python train.py --model="segmentation model" --arch="unet" --norm="groupnorm" --blocks_per_level=2 --upsampling="pixel_shuffle" --label_smoothing=0.05 --init="lecun_normal" --beta1=0.9 --max_steps=8600
Rows from block 4 of a small segmentation model, named by matrix and row number. Rows with one number belong to one channel. Each number is 128 + 32 x the weight over its row's rms, rounded and kept within 0 to 255. All counts start at 0. Numbers have three digits each.
After each channel's rows are labels from the 100 images, of 14848, where the channel reaches its highest value: "lies over" is the class under the peak. Only what is clearly more common there than usual is listed. The data: rendered dice on a table.
# convs0: first 3x3 conv (model.mid.0.convs.0.weight, 288x288x3x3, standardized in use, each kernel summed), inputs 116-173
# convs1: second 3x3 conv (model.mid.0.convs.1.weight, 288x288x3x3, standardized in use, transposed, each kernel summed), outputs 116-173

convs0.262:150157102119188074151108181108066127098100112095179109091084099115105086092107170132108109081116085110098085086134102095077139117130101134126072084121092171046141117097089123
convs1.262:072046161073090100103094062122111135100091130144105137077124122130092149098141142095124078110181142141156118097122110138100068151086151150154102137107085082105108136181165109
lies over: die with five on top

convs0.3:139147107142166106109174188140112096093036115153165174166105087156123109113082138129083163135109083165130136118140094127157154135125158064102134125131082155058093085086081132
convs1.3:108113103091164172168086097143176197159174102088103135132133112112176130141067151170189131085086159162083113132145171138153107088140091148122150091165170108193093197164136086
lies over: die with two on top; die with one on top

convs0.123:113137153096109162160151131129178108134135142128151142169153108115067127119122128200165135129131111085115145093155111141162128169074190131092158104136152107125071181053110116
convs1.123:135141113146168150176119116178147200136181117120130141153135100145151142152066167177188151113095151158094111153141168142155140099166101129133154112194166142173098180138106121
lies over: die with one on top

convs0.250:159151119099198081150114184108068124098080115106180104103077103126108087095125144125100128086111080109096077105139127093072150128145094136124088082121095176054129088109101142
convs1.250:055048145059091104108096060113121134113089133149106138072125127132109139111133151108132072102177148135158128092111111134111066138104151146149099137103100081108108145170185105
lies over: die with five on top

convs0.68:132143111161197094149116217128108163110120104095154120122115072125133092123109171155127152117115090123112101103151098133098131126174132135115110078164108185080156136093107073
convs1.68:133075174076096111097111075097131153143124131137086120125152124122076180075137119103149121101175168131146130145150124141112064157076156129155120135100104068122121149155136116
lies over: die with five on top

convs0.251:134137101117197074156135147118051120082097094121173103097083108142087094070100167152102120094104091119100059117118121081069155102147096131112072106157088181059126099101092136
convs1.251:102070160074122131135091076105124121162081189155074120131123149093091144113178078118118126154186144139164165082152111072117060145152171122156152127096089108102084157143149109
lies over: die with five on top

convs0.47:138156118115206113122150172080128063116066087124144125159128124108158118131104100136056155133122109150126136130144108117134150131127140119090127129097076200007153095100107137
convs1.47:131099137132179166134122093163164227110180135127119150164167106162125142141089166172211157126109158124128123142155163145138095104159126101168146130173152095189076183122126116
lies over: die with five on top; die with four on top

convs0.274:148134097134173079133118192137088194100104107113165111099109065132096102093116193130102148107134114122116074112138129126079117109163131152128088109162101180063152107117111094
convs1.274:105104143054086123132087080074139105156110122121078108100156131083114176098133098105118113102158166134129129131137129125127093150056131157110119110080099078102113138162123117
lies over: die with six on top

convs0.18:153146126128204135092140199103125090123069143187143133186122115137140085098128114136073168151143078126127124129145113120129165158165127094126153130093109197075174092121105125
convs1.18:126120120130169156138117113167163229119182119115131143137137089148154138126066200181198155103096152136103117171150164159127117100153109118137135119192169122181104185153136113
lies over: die with one on top; die with two on top

convs0.153:151110165115109163153096108099160155122155111106106164154153096101123166154097092147182140127172154133105126089146169165147083173074163182119179104108145096156096154162112113
convs1.153:161169095186143123109143183142124098132140087103152111115123097134148080154109142154108156124055102125090096169125141148135183070157073136096128105158159177129163098105096119
lies over: die with one on top

convs0.87:139146149111111141137147142126190122128150138117137133182131112127083128119120134189162147133127118102106147069136133141154113158070170104087165078153171101155082191053097113
convs1.87:134136111143169152171117116178151200140180117118128144152141100143152141152067167176188151111093148153094108150144170141158138098165100124129154112194165142172102182141110120
lies over: die with one on top

convs0.207:132130160118098152138133121105171121130143139092124132171143100120092122135100112179152140125131129098099139062151132162177105173073174130082186054149154106148068181093107086
convs1.207:129146115151156154166123121168156184141186115118125151156145110146154146155073164175192164113092152159100116149147165137159137095171097123130160116184170136174104173130116121
lies over: die with one on top; die with four on top

convs0.125:138151146107111156120166155147182134120159121120118139184139126117090122122111156200181158125108119092095153104165124149150108147061152118088167082160166111149075202066102093
convs1.125:133145112140171154184115117178151200141177116116127148154145105140153140156067166176186153109092147158093116147145168140151136100167098125132154109193165143173101182135111119
lies over: die with one on top

convs0.24:146159133117216149147152222096116078142118135153125102134133110115115147106151089144055158135133082142135086129133117108128182116161132127123140103109095217069162100145131104
convs1.24:135116129148176151119131129171158243122183134124135160154150111167133124130085203169207168123103127114131134156165149147136106121158126097159129140192155119168114177099133130
lies over: die with five on top

convs0.281:131147106104179071160112195101073135104089117094187110091100098117116087084107168141095126093123086123100087092144114113075128123139106149116084096121098174045136110111101121
convs1.281:103035158078099106105103057108104138118097123140097095081115102123091150096144100086130066109185166127134101099111132132089079128074139157164093121107090081100101123173143096
lies over: die with five on top

convs0.0:077119065121173133144137194145163073126074127158116208165125098148149107139130162155126137118114070166166112136150083162123133093145148127126139138134098182110168109085104114
convs1.0:132140107140169156157112119176155199137180112113126147155131106139157139154066169178186156112088147153094119148148169135155135099170096127126153108194166147177103184137112116
lies over: die with three on top

convs0.57:119126103128186119117173175126141094157099130167133148162156090136182137109144163157096130141151065144149150145128082153132136111172164070115104151130088198054168122091117117
convs1.57:134137107137174159174110120175156203136177106110125141156125107138158135162065164180187152110088144157091116151146174136147133101163098127124148105193166145176103184137112115
lies over: die with three on top

convs0.17:136163139079156143094157133062136063142109126175109144163147124092171171121155041113051142144135142145127165153124146160152167140124150135116159152075106184075161098176149175
convs1.17:096096108121194166119117120160149217089158129104161156134092083155123104113099207177192134104135113108123121131153132146130097130151137092131118125199138150146125169098129103
lies over: die with one on top

convs0.260:152138122105188101103130168140104128103081147154143117146129115165098135108150129116084129103157077140157124138155131136118152137181121164142124156114089199041184092129146136
convs1.260:124127107128167158180105109172157209129170105112124146147143097139152129155056172175192141102100146158089114145148166140153126097160104124129150104181164119186081189141120103
lies over: die with six on top

convs0.283:156121112130144126128122151144122120098060134161140118148121110146110145135185142110057142142160112127141121131143130108105131140203140125121118132145086208035192057106159119
convs1.283:132137104143169151171112113180149214142169100121118136133134097140149136158056169175183139111091143150084096161141172139144131086155091140134142107190165129177081183156119106
lies over: die with one on top

convs0.270:151135099132168080148132180136070164121128103116152087078093076123096096098109176137109129116121102122099058109119138126073158111153113157132076100152115182073153108138111100
convs1.270:103103146076074117118108099080138100109086140140089146151163148103092142096160101098104140112191127134169158092160101095130075175091166108131145130081074084085136120118138135
lies over: die with six on top

convs0.239:120155131108177056130144163122063082088050144133191127113107112134100083084124143124055106119134080132121138109143091094095153137164138102103098133111081191063144081095117161
convs1.239:104090130071147158165071058148154168184132126117075111104116107096158131170089097156163106128108160167092108125135160114153106073146099153140147099139151092177056191188156082
lies over: die with five on top

convs0.219:127081120116080080152138078133052131111118156144177116025120124134112108055115129086140045118140150130149098113092109141079150137118128141152071140131117125153107102157141144
convs1.219:104157094103154165133082160099162084161095117086090132156123160061169094177154074146096143135098087150123159075157116056174122112165098117099167090108133172125140140101132112
lies over: die with four on top

convs0.257:133120113139158114100111193139096135117060144142153136153113106150119106091159151088076125131156115136151139109150114127105120184203142123110108138162084210054204068117127121
convs1.257:136130114125160152189107093177145198168171106120110109120105089126156136157053141171181121116102164162072098168125180144140137076141093163130136103176168112189067189182140088
lies over: die with two on top; die with one on top

convs0.284:147148110118181067156108163096057110084085108080178111093090117111121094089089157129117116088110074112080081101145115091080145117120086131104081082110087153060132113098096158
convs1.284:089033173080110101097108064122099143117080144152121138072119110135089132101146126094143061133188153135155118080113111122101076147114166153160105148113082097108102134163169103
lies over: die with five on top

convs0.148:131128164118102167149128127104176113140128145106132142161133094121106133133119096171153137123141132112103148068144111170158106175075179139091173066137157108129073164086120089
convs1.148:131151114153153153169126121168152180126187115119127149158148111146153147151071164175191159119090157159097112150139165139153143091167094125131156118184172136175098170135116122
lies over: die with one on top

convs0.271:146111107127159087111145185140101188090063139118168123128107119155110088118137166111094121131174087124135122125159110105104148145179158124135117143126077179065172084117123137
convs1.271:108101108088158156192084081154151173142164091105121120120115078116155153152049127161182107083120173162063089137123174146152129093121105164105126089166159106176070196176115084
lies over: die with six on top

convs0.275:179128109138178088144109171165120144123089112176152149155117122151132154115150107118110156140172116131134095132138118110088151123189148157187121132116063206038185067129126132
convs1.275:127137108134167159175108118172158199142177112112123152154143103138157135155065170178189161105094142157099120148151169136156129102173101117131162106187168135183096190137116115
lies over: die with six on top

convs0.215:114111159096093139152115114073157094130124152116149144139142101107087100120116068152139114142178103119126156077136095149145122187096206141091160115107119107116063149091116116
convs1.215:145146104163145133171141116182128162140176104132145124129130097156154141147061154166160129130081159152075086155111163155126179068143080150121136121187173138171096142154112110
lies over: die with one on top

convs0.237:130152102093176110107139177133121124119054132166163145144100123139152134107164114122077126146133081144142115145123134127120169142200128120104109155089089182052175061148140169
convs1.237:116097105105168153176097089168137205114152080106121127112083062134150125137048157165184104090112169149061076137120171155125118088131099158120116093180156120163069175172104083
lies over: die with one on top

convs0.226:146106125085197088153090121113059128090088103121140102079097126099136142125110132126117114098096090108127086122136141161112142130135096144107110113144082187048166090117129153
convs1.226:154099136137150181145122135136140168094123181137107187198125154115112122153171077127169146210163127167154155080151141078161085148187170125164183125130130128147078147087115104
lies over: die with six on top; die with five on top

convs0.222:191152102127183106125123168148096102108064139159165120151123120148129122135147135124075136142148129158128103141155128104098156128154153172140105135115099201035180077132136132
convs1.222:127134111135168159167107114176160206134175113113122140155148107141152139154065173181189158108094152150097111148150168135157123099171100115140159109185164129182091187138120113
lies over: die with six on top; die with five on top

convs0.252:154147119105204086127136195124082115092055113145165111113108120112110091073103139135068149124120071118099095114134126080093167146150129137110102121103073190036127095110106140
convs1.252:089053155064155148130072070136164195121126129119100166142153110137133169145082173145199133106136152131131140117175140121154072126141132112156142127156131095172081220152166109
lies over: die with five on top

convs0.267:163139120082201110124148182124120095135063130149138126135134138130116115106149103103069114141168091137130117144159139100105160132155142157136111151092100190028172094123102158
convs1.267:119122117131175160154107110169163212123173112112125149153131105145144133150059170175202154112096136143099115144154160132154118102164108113137154115182161121184078193129120112
lies over: die with five on top; die with six on top

convs0.246:155143118109211130150136193118095113125073120163153138141133113145110127081151124129062140135140088142122090144153142118105178135160152149139117139104089225018173095118125140
convs1.246:123109115126170156148105108168163213122175102108126146146129084143148137148059179176201155096101132127098111155153170143162117105152109116136136109183163117180088194135125108
lies over: die with six on top

convs0.229:145108124131174120114101189156097140129086129140122158159117122139133135132148133105087125143165107149141114156162162096095148140182171149161122158139103214032206102115146147
convs1.229:129133107136168158169108115173159204137175111111123144154145105138157136158061168179188157109095145155092112151152172137162129098165099128129150105187165135184090189136116110
lies over: die with six on top

convs0.88:125164137112106153116164147125170128128142122118112133166135109139083124127107144187168142138114138092091137086151129156158116145074162119086174080151156105152073195055104102
convs1.88:132137112142169155175115117176153199144179116115125145156149105141155142154069166178188156110093149157097113145146168136160134100170099125129159109192166144174105182135109119
lies over: die with one on top

convs0.10:099161105125220117129103206133141104143089135127128125151134109121148120136139148130102154128102072141153119109151099104127114166205137096135132132133081202065155103110147100
convs1.10:153118140153171153158128123180143239128190122126135132148138096152148142125068168172206160131101157135094119166148165152136131118158120126148135125203170134173100190135130118
lies over: die with two on top

convs0.225:128099119127091073153140085147068130105119139144169087034105117141121116073116121089135037145142144126130088127089121141072173136126127154139073152155131119157126106157142134
convs1.225:101146097106146167110086162092172084144097124088092149162126173073160091171163097139102162133103078135146175078170114054166099129167112095110167098093122154126152135089138119
lies over: die with five on top; die with four on top

convs0.124:127144139123104149118155134123168117124145144120145135175124117122075123124096147183158148115115112090095154070152119143140100168062170099084173080149152103148083202039111106
convs1.124:134139113143168152168118116178148200137180117118128148154142106144153144152067162177188154115093150161091110148142171140158138100165101129131158112194166143172099181139109120
lies over: die with one on top

convs0.66:136121121141165131103158148140138053160110132174119120170133122123112140139184129119082144163160099114167137154131120120127163138171142088093144129097106220052190116084139118
convs1.66:137134111146174155172119121178151211129175106116126147147146098146150132152059171177185155113086145145089108156143166142145131096161094123135145113198162141168097177136107119
lies over: die with three on top

convs0.196:122116167101089154157114110084167098131129149111143139156134094110088115119113079168145116136161107116118151059141110162151113191085199134092170094119147105123071159094116102
convs1.196:138147110160149145177134119177141178125185111129137143149146106156151143145062160169181146126087159154089103151129169149149157082159088135130146121191170134174097159140110117
lies over: die with one on top

convs0.78:136152126105120162127150149133168131115161124117129122168148114119066133122103148204172151125103134097090150080148130146161100150076155105107175068151146102151082200070094094
convs1.78:133139111142170154180115117177150200143178117116127142157142109141154141153069167177187154111092142156095114147148171137157135099168100125128152111193165144171102183141106118
lies over: die with one on top